config.toml
model = "contrastive image-text model"
dataset = "short English words printed on busy colour backdrops"
train_examples = 22605
image_size = 48
crop_scale_min = 1
horizontal_flip = false
tokenizer = "word"
vocab_size = 241
loss = "sigmoid"
embed_dim = 256
encoder_arch = "resnet"
encoder_norm = "batchnorm"
encoder_activation = "relu"
encoder_drop_path = 0.05
encoder_depths = [5, 5, 5]
encoder_kernel_size = 3
encoder_stem = "deep"
encoder_avg_pool_shortcut = false
encoder_widths = [48, 96, 192]
text_encoder_causal = false
text_encoder_width = 192
text_encoder_layers = 10
text_encoder_norm = "rmsnorm"
text_encoder_norm_position = "pre"
text_encoder_activation = "swiglu"
text_encoder_mlp_ratio = 2.67
text_encoder_head_dim = 64
text_encoder_fused_qkv = true
text_encoder_bias = "all"
text_encoder_qk_norm = true
text_encoder_parallel_block = false
text_encoder_inner_norm = true
text_encoder_positions = "rope"
init = "xavier_uniform"
residual_init = "none"
optimizer = "soap"
beta2 = 0.99
learning_rate = 0.0039
beta1 = 0.95
shampoo_beta = 0.99
eps = 1e-08
precondition_frequency = 16
max_precond_dim = 1536
one_sided = false
adamw_lr_other_params = 0.0018
ema_decay = 0.995
max_steps = 4200
batch_size = 512
epochs = 95.1
lr_schedule = "cosine"
final_lr_fraction = 0.01
warmup_steps = 210
weight_decay = 0.1
adamw_weight_decay_other_params = 0.01
Rows from block 12 of the image encoder of a small contrastive image-text model, named by matrix and row number. Rows with one number belong to one channel. Each number is 500 + 50 x the weight over its row's rms, rounded and kept within 0 to 999. All counts start at 0. Numbers have three digits each. After the name is the row's rms in percent of the matrix's.
Before each channel's rows are labels from the 100 images, of 14848, where the channel reaches its highest value: "strongest on" is what is common among them. Only what is clearly more common there than usual is listed. The data: short English words printed on busy colour backdrops. In brackets: how many of the 100.
# convs0: first 3x3 conv (encoder.blocks.12.convs.0.weight, 192x192x3x3, each kernel summed), inputs 0-191
# convs1: second 3x3 conv (encoder.blocks.12.convs.1.weight, 192x192x3x3, transposed, each kernel summed), outputs 0-191

strongest on: the letter e (90); the letter p (63); the letter l (58); the letter h (47)
convs0.137 101:583422488548516547551578431488481507486495469484480507465571554548484618489485465461589535603391479431508464503515461554473491540488427502585476542370491468572591487505471449533485321479571441461518424484520422404486515504487423486572507507503612488411433496491443483480585479552580432503539521487421468516434561498490519456484413495509577473569563521476558534514389437507501523518485529554485571478528510505517374533563521584458490435529522464494499439519433544568506499527509485532474499481460546539485513505466473457501495548445464530531511578546549420493566492412452394524
convs1.137 104:545544474669510458575533453458534455436492520521490491583498535614533486481529533553521587409387484542486478466536411524559447491418536585517454497574567523478536525494454505464532494492509476506483489521549481431504532591505589466492481529457506474474558534496548479597526510498523546589473510461599511552415552556383471508537517495481570590394451606443516521487540558570438540429493541518442536516526456577431400546538495504565528483555461536472496478601553440508547519507513540486485608481438544488504519575517547549582503543497459512466444394463556417540421527464533522457

strongest on: the letter n (70); the letter t (50); word: tent (41); the letter y (25)
convs0.129 109:505583508408542491454469531467424463520485524528477528521424475403413536455440420509626538515576505581481489509473536427450457440499450514440464487493517478569465511586538479467450504602517599442580425457492551378531522435468425381508431555531489508517488450480531552513491507524496557496424445450568475527422459446506504589521526536468529562543584467516493401488475522545503575507507467479542477559511534520430497492518387419532428508517419516431483478513462560516509570461553541566415461584478435458487530552422370539587478518496503491558510509428571452562511515592495480504
convs1.129 104:551475503424532487462444463636475433531488513579502447480447464504551495537548530463550538549575456514552496461502495501574484486559453498488356377583527464410525536542554494540443555461474507442411556520522489487487467450557556466445556578548452513430601502530521526469454505466533612559465467584454562605618523491507569491515507484405546487496521558544521449499517464470504571505504474548545517579535478497496424466527422508514567560405597525438453493504431529552561495445500568428494612520494386473528539494439492507534570499512434488526581532511475545517625505501538557501

strongest on: the letter n (47); the letter m (46)
convs0.26 094:520464497448503480506541538471457497442486469557516403530502473497467546512566525467575471553529537496496516499471540523512563415519539550390447523611518539430491525596436426503456544562515525483574483492424503553506464466474512502433509445404493533384389462577515515496401538519476530467481547531417465494525432540456519590543458390520465395475511483431505553529449504487555538556509487509522524630581435517468459527575523576552472529442500485455532445437564471456546503485455493592515421546473478500358544427462460464548380515575514511645597498497505504504506573517506440510
convs1.26 095:501559418525455521431506524485461451557455481480493606378528580433530568455490527438543468430422495530512541480467523532496521478514454485547480595437500511461487501417470584577526532491510547562443465515578513554483538422468537466431529518492564521562473618528560491640452544523520547505564615465510492487516600524605512555436555508425576480453541485506526570525465540511478472550504559488539561431491493486493452454585497520559555547494434576460535570501436439577463481529530578509618552504496478510466491511531651436446494484515486543408527531454480615489471424479511560546

strongest on: the letter n (52); the letter k (47); the letter s (40)
convs0.180 107:425491514495427436508605481508579537618526504453483527439466547529469404502473471565544426493486597566391564525468480512452445465429445518478470567527526402595525523527454475473491458475447514586457520543530532501542433464547481548471556482356536564487451417566547537521545563493415521609509423383485443435493511537465465464518434507503564521438487518492481582574511532427542492567466453519480424499512449457522574464451486474446407476511485445427527536461433454467535501520514514523590431483441471538531543490445566448476580491561494518498559487387437521566449422521479561497
convs1.180 105:448483545500617410496549461437461495459567525549411632458390524452470545467483524457532540460466558474409539472587508470454448519376528485492564514503471555492536462455438449569523578511516582535481527560525491511479560380463486552478535540424485467582513452528483451496357561521470586507478576458514479486520526496475480532440461449510494487534532451431513480523531498479495546499482430570435474505623501415501473446463437471514487519473532579473461608535437539437508475480471424568443525522468449487474414527447489526513517387401479480533426593540514422493543427464497591525

strongest on: the letter u (55); the letter p (53); the letter f (40)
convs0.33 091:467497538551518534498515532499464406448489512542529515530511465493554486456503363549480540451494460476518522529490466538466428508553494412577477501559487565565575523468505532549482484564478564431496496431498568434521631548438443447539512436486545450564510524449557463431526510456589551500501505496409503505488537501579627442528491469532571446470524464498591463487433505503467525496509519499566504547463522528506562543581576499431528488390432525555414489377498570500495519505518441419506549464376461510405516473465456532505475463474488572525507551584355399615454582422476485457
convs1.33 106:484537551536497555456573474459445415569529555535468565533531483418522549555560463558402527519468645521553469446560523473518491500484507508525543493428533491492568497504541608535502561510498417421434462581567567488458509576432533568528529517551438501413504550475556470556482564542540482527507564538446493607424466492494551454483439466526558527480512526442535539473460530529540511457610468431489510471569528456541538504504505514511495532541371412455519533493550564543515457525494613397489462429545501556529510468500487527535513539577469508614554533433485500503484579347401598475

strongest on: the letter a (89); the letter n (83); the letter l (71); the letter p (47)
convs0.108 083:518467528540476453471507495596470383458462472453452536477569422621539542488536526419538473532496547517513528470538628520425472508481526531506575485471559536391509546581448476445457462552486487539521386582421506426507533451420491520381425466519513437527463500484441496512439518402426529529494453487541563544515427586474521452503503484447501500423574468485493546434437463492548514598503497433546507475577512397440475412487442548473512480510455444546548470463440356496515521470545541533591521453558488456550496546463511535491503574446497419458456503427567476445433591460493558527
convs1.108 092:475486545423499539434519500445452440501347530347455496464515445516478514430586457436441441508523599499620507517482478557471479495511490527518531482454569544548490540535542547526458535583435521531484505462515523517582525467494543501518463430488640515551544492457485459497467577512489519461468531535499479632576489480564523392598441417508461496567365545523516542497493550504455477413521536464453521586515532499518516454521538510493551553462467421550585463487381459544419560493590536550488443601532497518559502439462448530543446462556497470485499478460605442473464480497558481528

strongest on: the letter a (69); the letter n (50); the letter m (45); the letter k (42)
convs0.58 101:414545458554502503512527525409454433471532522435493481449482495390511566431438579576423414440566436449590472518480424461529500559498392416532541525495486499599429550528469433585536545455553485507527482490552539572541551456508562556560457500503509417487463537490511436495541432342528502505513459535498422499472523593587422511556455495463449521454526514618510466557557522538506420510503414535481465521441466499492554446491508505524543496494548465496477519415533498528462474563441554456482481481474540458500482512377513504469548530434607497474499498616459664545498476474476477480
convs1.58 104:544461529593431490521492536591480477467537468507467515446510544512478431479522572456469510491523604504545447509530395598469483589529497477555324560491433476514575496521484532477496499515504561453417527491523478526571481458511521474499415422476447481515495572436470459522559514456507425535423533484434584565416465458547462399518496449561472531504580484508501365425464526504483510551467436438493447445577487497436610501548512536552413544516529451502536577477528592557458487465532464524557482509585412536554496568509529561480388482397507442454476574506553492559565418464509533507

strongest on: the letter u (82); the letter m (63); the letter p (46)
convs0.159 110:557524443558484510526445617488513441494493461512419535579558492444593553474522417518440467602542488473515514433514537472462416470569476442451471421462432535501475431536532511515467655492569488445473450549492461431575590561525450557425606513550543462484464569531467409474443448569503495466491490488516479495365517516450560467613547471476505523413539479608482425511507501521550461526525428397527490539526565512510585564400506558574461550451488505548475515495445529508489500496534534487500440495457524470518416452388562444503453423520530473467488512436483438534547452531518519579
convs1.159 104:531496469488554460506519478468461518569453542517524445559528482489522435540476515467509494480531446544580511506539508535483507499549548556525530444461470546514529605504510495524510435481501416528444448453468465454498440604626502557483412412475564383431499433519607533547409506418474574391505427566530480506465434475596483508547451547475478533527444563515515428480467448496517523528515535569529504510542499534519572481513489502449523506456441433469462494506472426430401537441377530531479529346504447494492494578474579536513463544440638501529464552485479492483509626599448482374

strongest on: the letter l (100); the letter a (87); the letter i (67); the letter s (45)
convs0.135 116:471532467551471468515488471512529513528577558392551508458520543487564529505492532546642540546471493511438496594570462527472485542516509462586485590504485462474497493496576419504472541534464490522449535608433425403512539547477481502507491500515412531576405509379568576439553524548441564558475451434479521443551521575381588511475470467372528466501419544541504480472495447552538462483527487416478577522406509512498451479524465474462451591478456491587404519526424553445511481497503403531509457482613431513561478479475510526457500461507554508495489465489467440483457465434653484454
convs1.135 104:544497544495553510463519517522490553535537507428548484559527429584446449509469402532464496510563498488470492486532511456389545502534560427486506580514507465543511442578481541465527464488516531517448546635488499456529474505529525504549465594536441494519574546473494476560514491505494529421480598531389466518681494541367490531475527561483556537477558442516569481441555580541460518470441520487556439481543530481498472482548504566520519550520427502579503481559587504491558559587568530428493464480521537422423502411553442535427467556461608504429574320521508480449553469484484496526

strongest on: the letter l (99); the letter s (48); the letter p (38); word: plan (37)
convs0.169 105:419542532493475448488420469502377480526478570471520477457601370468497489552500428515464537578517554505504504492405525634492441538501446530563482483420483508539524442517429500507429514506608463398404514542447459495531457547462545515435531435540535456491461592540558492526453478482581512502520527632406526489501543443534592458538507433462513510493462423441487520544502438515565471562556539449437398512432535403458560511520570494513519481603546516476578555509577480462513511550476525460516423490479525425514518472480530561433541561500594396532517462541573448480518502507425545536
convs1.169 097:413394565590447525477408485507434490485467445509540532490498499470555584531461550546523562541521568533488526473485377548392452595516468588548523548464559500501509505545532596524484474601531514469419493622531477537590525460515532486443525561492582379433517477514543520471526447530470550497519504501586509535449480456464522548603493452425513501518499435462437438577541522507469494491514471522417490517436509484489437538519446473506501456485517486480494494442483558514541484511500423541494438498468523505547542507432646428570500428480456371445540550573506640534511403516585556512

strongest on: the letter t (73); the letter f (60); the letter e (60); the letter l (48)
convs0.189 110:581529481526527518529411430487641504496488494590495401445498497582472536482540484436514439533445494574484511593454386455448521535520493483471524487441491468602470553444576461508440417562488564524502539502487459508495514506467559485507525475464581430492421433472448546542603461479462362516485561524530477559526498444521532560475439491617488438429519455508515439511513498460395596450433527510465440533497528528465423426466534508585495459479476475602483544506468548473497474509401466485473524500599464595505432467470561445507558508500451457567489614588534491455475456458408439519
convs1.189 106:511557528522357484581456571511584548533520551537531388574501516529525426424478618498366447469472433494573525536592478531524485536582611464558487535435494494451428505502512442469509519510504473520603491516498495474479438444540591506532516484524478528447563490557557514564395432570420491483518449566457488487480422547494566521544464496442490430546465594520549557453494494503479556485546467579568519508561551470493478495477431396505476488486455513444549439611561438411508519528419541551481527559472490501463517356466492531487561514436450484489517529552458501410468468478495461431

strongest on: the letter u (91); the letter e (75); the letter s (68); the letter h (47)
convs0.40 104:521427574523505466507545522517519443473438435486589519558424458433422545437481572507578493502543520465619482472444573437483509422455461479531419450540451508499481510537583556560466519509488531431467620538483472476514516534532547368444580486532431446440529561465446506430444528573464478506475512445543478489493511471441519421493520520460476494433404471600492542480606423401471450554468489596477470432519431520437500536525532587478459529555483441464573473443387526468400496523504607513475583514474596535559501538514481468508463585548492518519579449460504519560503550518516405534
convs1.40 097:527486503524512493473555477496642536496619426467555543465593496506458510417486578411528497425515431544506527419505486439433532389484488563520506521529502557529475533528427428505503478598474568447494472511478540528408438475583517551440367466526567545470444410482436447530495447507588483360467509483553502422564509601526470560511536502490484457407518535446550528425531448503471518553582522580506516544433434488512490566535492419477451524513498511451452491527477474434411479475472499558500475490539591536429425472578511467589529506511481461502399546480514538530468559539479527602

strongest on: the letter u (70); the letter s (59); the letter m (52); the letter h (50)
convs0.96 102:425417617403563427559480507470464465466452546455561495516499523445456486452484547536446490495563472509445473470543480402432572492556431495484491531519539534532526527485407509496585522587529529567490492572417615527498522653591539510512446487480442544482488508496470396429477436442569511464486465454535460489416537512509478549529423545485410460379578534577513474488457541443496423466481513566503531561545444431510428496530531551509519458493479484473424500552503408534529563507370536547556587463495524501501561506540593461488534558511505474507435562459416434473580519482423508494
convs1.96 100:565517447507412456526470562561525528410598487511472503490477525491575485475547471501499511572513409557504558508456439398479475431550476411556427377409487463471505452524426413511544556532481485481526527562501560513521438502458516453547538496542450400496522532537476420462558559555507531470470545498403463561490447503438338452467504519530458449526522560458448490483497531505503515500470494443509439560517560579517441499562502575541489549521529584430461579569513507515486451534514459604469471548568495497574453493540552485476433451474497512456641352551569478540475590432506534566

strongest on: the letter e (89); the letter p (36); the letter d (36)
convs0.105 089:477420512522546422487480449508457427462561537481486397504493468533494495571405504430495490437484443450512510454502565447519533510524547428512576558425457484477496508457536407485541494496604525503540489432558497493400533541343487590410426545477542541519531461452542464525525591501501483439493509455523561467483489546507596501554501516519519561450543472528542486471458435498388503490525512550475612459563465535467427498556443520602608462554418464528497448460504393424459548528608505525555437526551451505498502527458385516471496480502464472381525437520568525428560574486409455519
convs1.105 088:511547433539381637566540503497506535409547397572366497436523559497462512492531463535496502600480524541508486440436540431519511443503428516446560650430581410483454486510479485467409497454459486439448488505514591489525460500566567429542482500474495455537473459431470558502511556493542463537553480409497428551470572556462493569593569550471464519571505472501530562498512453479453535508447521457513554515499530493529536471471495418487493401528462590527489441524510506516527463496450466504456563503497489465433549526431437464470560447379432563378510533474570530475521457401513471450

strongest on: the letter u (95); the letter s (50); the letter m (45); word: mouse (30)
convs0.16 104:462508512504492453488408460548512514478513490488476527545489554501465468542586547514481413505556426486454499520556524507479616444531560460508425480477448368527472484423438510521537538443485492480561434556489484510504618503374587501490463522516425601562446633546463454540518476515464458495524540531638542493477484503512457459450535439521486441450582472465547493568458520492557449649465428560511449663508455513439463490422438459435574482560462500417511480478569500450486429476540532541538487451493492463473506487652452506487526529473434454505471455508542495395464478486462504512
convs1.16 101:554429450543417559535474490487556507450383513536432565447558453556518530539559525496466495472533524475473504532500587615482525448552513474605452588531477513516503498474415413510508511529492517475451458512433607545435563479448433425465408540486520469523579582543495410536548472416488446590514476452540528540451414536461465520452523432434571508450471492531432520520494473463423592553463525502594562470564461433507423456368536557465534451469526515457499519502548485526614534511549535590403523454455458519600474482541563488485522471563447428568417480454525500502535477520530452547

strongest on: the letter e (69); the letter y (54); word: eye (33)
convs0.172 100:469416435459477522568512590526575480452417526463451517433509488556478562516423501504422431384443527448509444490447513497517481408499549430410528461544514429574533500548446608526475507445533421485640427494504414460455501565470465515600561593459574481545478529420526480568555399443576452458520563453455534532435446547600597562513503469438517466476517502488515505480566455503571485597454513524497547522482503561469443466487383567545512508473489459502488500491483526429462487496516508466491576501469538476538542425419424475517613458475520490510538615564490497535471460519517476543
convs1.172 091:557573490459569519491608558495505476594479589529434508580514475499578519426461515494511447575543499493529484529494485523535469500478619495485453491537496482503599566456494398538627517474517517477479644465476554532516433465521483500519446503445443645455509503534470440455537524488551452557544534502531437493476568503555607584546489434447542544531469526529511598520526533619556405467508461438516557560508462580543464537471525497547590563459509477554545526504413516455485492522544552458579514580446396580533502490526500426458515519445533600493540598578463569488497532496486554502

strongest on: the letter l (59); the letter p (56); the letter m (44); the letter u (37)
convs0.55 090:468474446481501473462424500538388485520508476422471429427452456523595494497534510487350541506587524565496470551472532530578453448476458602486516538527501532406438497497463487588557503476522572526441353525489421488536454528555519467553468528463536541359503505522517409515491445544531566500486460489494525475487529481445487546568524572539545544490416502510449533569521473536490434445573473562562594493543493539451536588449515510385437458600459453470576459480386548562483477512535434490563528446510555564387520506471535476419505530483463468476472583448453468460464433435532490488
convs1.55 104:525554472463610455380484574589428557471418480506516481533506470575489533487481481411441485556534575463610493485484428488525646505422473512423521453527512452479430497471492450498502527556484423556423393470482540534522482521445514577534440421486566596508440536482560416433451501482504418503421518476537428555482571414517540452523528540433493474527447473535544570504537489512484482496510505429402456483398507508475550494486537522639444394509502491407522465502480463512478461507497539587506480492590493497512536479437504403496482487472496501499448450596525425544550551583461582462

strongest on: the letter i (59); the letter n (55); the letter g (38)
convs0.35 095:467430473518525504519524489474502586535522428430461558512518377431409499473491459468542501451561568573492553448570526513543489411492468497460462523461500556559470402384437477552522545512502488468492466499524507537432588539520501481417455461565444549509540517481494498482430466479500426505554559523488497508468478496471500421505447548481633578526581493497492425452548444580504534591567441473529547560481492530401459451412516536442564581457525456432471494443545562407435387516541566475541487538582520493463473504493562453385486528543511548419516468603447498445568546415606481500
convs1.35 094:457527484553446471461515470461453443587525451526528551484500479528446478480510504591481432422441464559512577492508396488531642497476509559558423523445474482491551506540472592572459440505515541492518515539485596468449593512548520432467457491421597425537498510517475505471466415405434489535503559448652608489524517488591495551505631513512523587460464552535605486497537493532560468493522448543511565520553430475482433491576485583519452537594481350471499445454541524477517528552509470474561528479557537481486536488551510529447418466465573500548456485599494544512454518414498469525

strongest on: the letter n (90); the letter o (71)
convs0.18 097:523522565485512479497538580481451532577525424474416468436507462462509475507520554524540487504484490475499498507464480424410473470521527470533507476468458531468488429523474425430444477524576572502444467616489554482516483437468542392441596534568568649501532561484510541558600484448456529459480438453516464505461506487463468499408475532454459480518451512551472548457424402509476470524443576501512571577465554604558489420488420533495462501483496523487515447406426588533484526471575540534560475479446481506574464430379453494494520490458356591496475483601595491450494520414478589557
convs1.18 091:468524495569498521478554566454506449493531552536472543536470531471505481497483422508461463554628508486540522534483468430556503490405536503407470598574489442563517546446565537494519478511481557514433531567498554506525405500552446506438484521486513543588485561583525597541545521487572519516536540523608469546433564624370504407550497505523462453424553468454455445490503538519482574493520600489443493578622530518480547493494458487490585511477629532595451559501571476483591556426492538475422503564459481517528542476412396530468556515424463514478557555458580511473500421488518517498

strongest on: the letter u (69); the letter b (42); the letter s (42)
convs0.92 108:471555476501441459488488430510479537436532487398548542455509484578469510536449434516516523537463554533512368501453531514535504455500514530409475510482418498448464504434456557481520549512530478468552623547518460538487536532430563479558592452522569482529546487466530448535510466517463467529536598528491533512437543476549546449539523453467536404587471518549593531534403561560499477524483464478488527513341437607482480467447495446418534573499581496428498489512532504427493520608581398493517559473517575556456532410399489488537478606538464465470475582471434419417414471540572506481
convs1.92 113:538521580592513535456467523438520516452517500478602469557455443514404545497470494587467508469489649524544452525380518482488570500536548464497461467453491529517563567400490631562464457525477500511429477502460495597488566452464480504592512478499559518429472524414541501502593538549506506573517563461507420468506516518471559594526505471549479560468514506485478554415442520427430568527500505536480534475416561497508483582515455510433532484519564523479548587463601406460511520529538447461502554399350470445379520493510473567498461544502554482565463532538511441475501467518560407469

strongest on: the letter t (99); the letter a (72); the letter h (38); word: hat (32)
convs0.178 100:522444504485490503435481537478464505433575530553522485508537536492552501510475557403495456558485492543483528511601577480473502514396515452445514443435602576428519524557483513482549502606516568418500411483475446443506487371435476487575426496609505535517452540495506450517468438417460495499515494468513518549583465488478424420592528589548491440539454355403548501517534505413522503510512512495386456503433501506547497569461577512465497536413507420406609444459499497493495523430521460490490509565529451524480545463448442447547404513464481488444495558523544582599483502491457590448
convs1.178 103:543457449518467577486498454586519518494462556492587456340499491503587448467505422489524506467498497432438527435535471473603564491464451577462495442417596469505534375553566442424589531536473443476536362480580419487476486520492430538511501422434496570523465479580436472491505496480494546547498469467461432429458511523531493447485467566492496542464570535477539537479513500473431449530515503523451542517466506451448431511510531470496440487484537458388516507605562415595509485530419510533396421448492441501532486555569536466585419495434570468495520606481483573457524491441538463507

strongest on: the letter e (84); the letter u (46); the letter q (42)
convs0.179 089:524471584443579439437552497471464461442411441488565462435483542480533508520578429468484462560539545481524597469505402542491488364518553566515617540497563518470549485612542454478414449575487553538574450392486535474551412475526453454402468540462603474526508475506495500466446473575499493468517520518490547482437507491483484492467496433581491490499480454487520455416540413481635593548498425485508530550487330487441497530464496450473468512523541513571407458478485552512515475639511504461536547533549548517489488474459546508546516495463507477529529415414489487515473462543477452410
convs1.179 086:504503567418491494480479502519532463514435421442494412436554421496529439532447499482535519471499444500483560529541509472489539450502502524569546490483431448429581481518569422529454455495513587479466492512499539406688485585546507522453468585430579598432542461518548466501512447504483410574531552520468483518420607442510471401573475457515461528525460461501596510518560531465537415466463468539501478439523455513499376432464467526608420529571491460427494537500462582480499503473478532432411441527476556507477428484611479468626493513455443520496558418501499460495519503474467480573

strongest on: the letter t (54); the letter y (41)
convs0.124 085:479464509561460435479439460418435593480534438537461465533529436501536543517468486531549468444419498526463461503609560487501479554451461500483523442528506515418360446546576481452541468539572514459505502528548523511513546441480539495505502547547543482416409627448468505426472456366429539482488428472535462434490490518485491454510510553473466538610548588536460454544475510498462533528442490492491531415508574558484504410520437413559554497495534567441491480484443627506467499443515454530409539576561419547571535437391522474574450444527465544576441456446562548479444516594484493535
convs1.124 093:587467414466480502514469485553478530566520587564492483562476589500511552484458535529537472483554549435492545497489570517448578521462457490428460424518401473520532500534516616601484464518580510545524545520520415440550474510515526461543509491502610492529514517509505523534575454546529543633590616541403528566529502574471538522485555446489449564641564561484515534490481493535479512511454584624557484404572542502500478515485477524597509545566480478430463582421501533468459518518496453530479487529438514433549452523401503510416397492496471591487464506396506531481430502509539583482

strongest on: the letter e (82); the letter r (54)
convs0.138 099:602644522463492466517549477516487464452403500454487480544589523477484584471551537539446508552389511570472443528479441460494462421530442504537414479427490526380622508479443454468467408555521528542508596496434607614560473459560489488486473436446473378466471525530552530554534410513528500547454403553519533471457554499389448475438432512495430488502551457505476458509472530504471531503470453571527520528521487456516479386475508487475440525574474570494422498479541592494529518606479510444520479491514520469463531533510480488505468510580489495450513453460492565495649471427450512456
convs1.138 104:473578443591545487435492424506476508530501579446479499453482484546544516462538473483473452472488420479576511484537429523439541513557435492470583502454463469498480487589531458527444464449493485520548577434440440515600444574446515467527601509471488451503530462427595439476413460587541450466528458408448419551537540488471526455473514483496559537543520503471387606467594461457530516542517527570418459472482541518452429447458497549554422496541557491446487624402557543477422485422439498547460499440533552495561476457497632507463531549391431568463549506422510433533523430495477488523

strongest on: the letter n (60); the letter g (30); the letter m (28)
convs0.107 091:479495518444604450487455461492524464580559482519493573499452426506490489497490497484556483551480501549444562425513441487600511514540504446397508520486480529586539373524411469388535534484540483484561486586565504471505492412338509493504460470486502496469431506536507557524449561556484440516564464541579491596433537550507475487471428445426445473668559423457506559492525529531476408507467441588429578543607570489456513447472437477461521531616485473411501466539503438531465435489525481498483562499454441522587502494578506471431468492501544504456495526432462531469489530430481499574
convs1.107 092:512604581410578424469622446502585406496581462528468459563549483525518500492473533499510500448620512505564510519523504554561552429455457469572539522503484481551527514556468592547525457449413430561501532485445518482541563462386536430501537504531515484493455486548493548523487538493552496567538426479481454467492619500483425420501462441594467452516481468530595522531531505641423425474443472469492470462564538525556418477487464594566534493498477553599544498466563499554542371440508472604495519530487521466515499529439521583521466555491468558565485507483497393461436501521543487533

strongest on: the letter n (61); the letter r (46); the letter m (29); word: iron (29)
convs0.149 092:514491510483501471491537536488527526522474476527411479435490521556491448560606400597512488575513532523474531519596509456555515397540457561472605516376486533526520521464418471635546447523435450439582502436406480509483523495625475553472451470554449429416509496475481471559509533477537476552472496466483444442376619512482588484407528555464489521432532478545554467504502544445495439469452588484516526506526489537499533418482476411525545433551538572532418425539492477495501523526458510482466455464611543551519467494485497416478580441437504455538505476488502453450563518406411477584
convs1.149 105:472540575555484538628517508565536456548561520534574442464461534464526500572538482470444517459392530529428472535583501507542431441473497497540435514502529483479484443470529487390439460455482528544489462473540551494439472518596597482462576519473504501543518545487519511529493327521305521510513521462587596484454556521399507523472494537564404547450481468498503543555502621505535542569525487519543501522581467566521467441444483481511428445526488523509491535480494466453520500520469562496511648504467469551405590542563545504488505517559413419432494478463564462582535521499503522499

strongest on: the letter u (62); the letter p (58); the letter f (36)
convs0.117 104:451484505494486363489514454485512492389441514537407544550481452538549492443531461529481483542503488525516475513531465436519521482507547445473499581482381603532504437593466609486447482526413512528466521622571442574479487501506626642523554481449558490631484488459572384532450418422504443461483550397546542442511454482552515405553521457556521521488449451478482493521457508473539561482437433490540506501490489556498503459566472507475490495490518510468389516472528436461504429532405543502526463493602498451479460483560548437445483475537515381490541435505466478473490525546506601518
convs1.117 098:556569448536366429498372451381579555534499489511456540458565514525382508544469482431492564448467460530532517493461557529540560581377615537592433491542519472524486528447611609458489467438459347480507446510544505557437559566457511551425449549520539489446509472535448528496548503590481502515472515539466510530445529521559576599557485474531496492523464502508441567527517396506466534518472474603588494486577498514489479567456480503538533435455454530490485437532521505470491535479543515500543560597562520551531498433519485540507567600458498535496525441563483502511443525550469507504

strongest on: the letter i (52); the letter r (50); the letter u (29)
convs0.175 089:542481555580488493464535476603479496521491495451463539449557445523582460401421475486514576477484461431473490548631475493534479541541473541574422513491529555518468445571478492390459511503486545613495536553533509483468445397575570385490479458456450511499502497507594474440423498495518536491401492509544472579483458463554468493405498560500496472471524535554506441567532390438544526535528470374406475527575567613416446511469473503404497553537456474515459492458402439553467432543470491471441465518433513459543537534460506575428421456461443498556490448389484501541510521514521533476
convs1.175 093:409451464503485476474492501448449483399413482486540486440507494492528496411450456463502507504530493351461503435600463580492561508503499532567626473500440550464544531578552594511503575510513457470501472509550400505511483556455519453443554450475584414508481485448476444492520551383432576543544540512485489500606500550461472312466595463511468463543470507508520389449527516523519477519469567478513459493527480539444459543584549493543550523516538423497482464580552540487463510393518472501455428566503494495536478503410515461523499474498461489455381552499577542403472406538544505515

strongest on: the letter t (89); the letter s (81); the letter u (30); word: dust (27)
convs0.186 092:476442523453423506481422546507554495583455400498582529543533506476459470476479404407495451521472474490476458477498453397478454536526487529508512503537533447543462505539488539464374462531485458546503582468448533492462418502380547467513475470512579511619435529442496485484490495526486452572407525474439618518499534470533538440530475549487525527408515460550427414434424523458488468403523481487433442505616484490463478532464478501573435559577464436604415450495517507584433511477549449580607430481501432476482491463481524536499524651513464472462550586483453449450548426504523521510
convs1.186 099:469500481463472693438434474620420480576508514460486441436493402493378494485491428531397536521527535512520562503527494474486538509447523479534478436446478564493522460475545449446451538507572435476512494411524477465359444450444458458506485557520542460502484494387572571438480530453442499484529473525441475549534425477470564526612494543485465482460598558492515479517517529510556495482495497488511549563552460489399493512473541434408514464432484425491446501474458524546479515492455499501518465456545415520581503393439575560618581582489543513580487512555468467460543451485453562494

strongest on: the letter i (77); the letter y (45); the letter c (34); the letter p (31)
convs0.126 103:458602533535503455519481422462561472420519454561451506439437432514525529577484393418531564416470514484504468508539397565436418486543525568521508553495419474344486509498444504501571515493451476506428476491506485485490435629409501525521484386597518482538458534452535599533537470489593470555527538556544521440489515510457597527428452487545465564584481449448459521444449495597429507467511516496496457526466566463512528561470490566545509424582495567470482467524497542469508578405547510564535551474493475530501491468424442472475593483348534520479538456500445495446537504455489453511
convs1.126 099:465474530498482615578599520542487476459521410479490613522494487502529392451496506450524482448553578491490447513529496390454569417539487491499448468499531462552468540504474420478422485507469560541560538533617474557478434489479505443439472488567521572485481446588434543562538475484441590525511546457572529570437556464421450577498519515520404470461442493506454569490465497466475540529392490480481485444470512472526495450601505402464446525507411541555455481407417448524604539518457564537409500404540528548510471459432474496468477528462453380610485495447529546495496550440518468554

strongest on: the letter n (84); the letter k (79); the letter i (54); word: knee (29)
convs0.120 102:497517540482516555543495474461399555541466493503491424454506624452448481436529426542618589461451441469441598452458473464484494458454491616600486469496529550416591475521506541414467581493479506503513596493470446509423518485508536507409460456498590520582531557590432515584459540557540456498473375529469431477549513460466447486485486507503493458584318456482479565509497492522531590483504500436523541514451427486520487465501547456489530486564593552453589463417462487490464477463471467487564438487503486460422538596521487423540512486554494498494449490499411567465543432473511504520
convs1.120 095:507494484379544539507440484382499472401440472492510506437426474494502470459555460468587422494459576465460544469454552506436445467477506463500511497488510522559504489464523478377459453498527539558532463484465431509512560550432507612533472522487501430512490582464496583411545589564480536467485496571433454471602505485484522472484496466511570527481547487508521489534524494502520553415450405545629442507570461492476473550545481494479477498518465485594447508418434646558595481510551519520456399534454423509453478546445402619488507591533475473487570466488540534522517369418526468476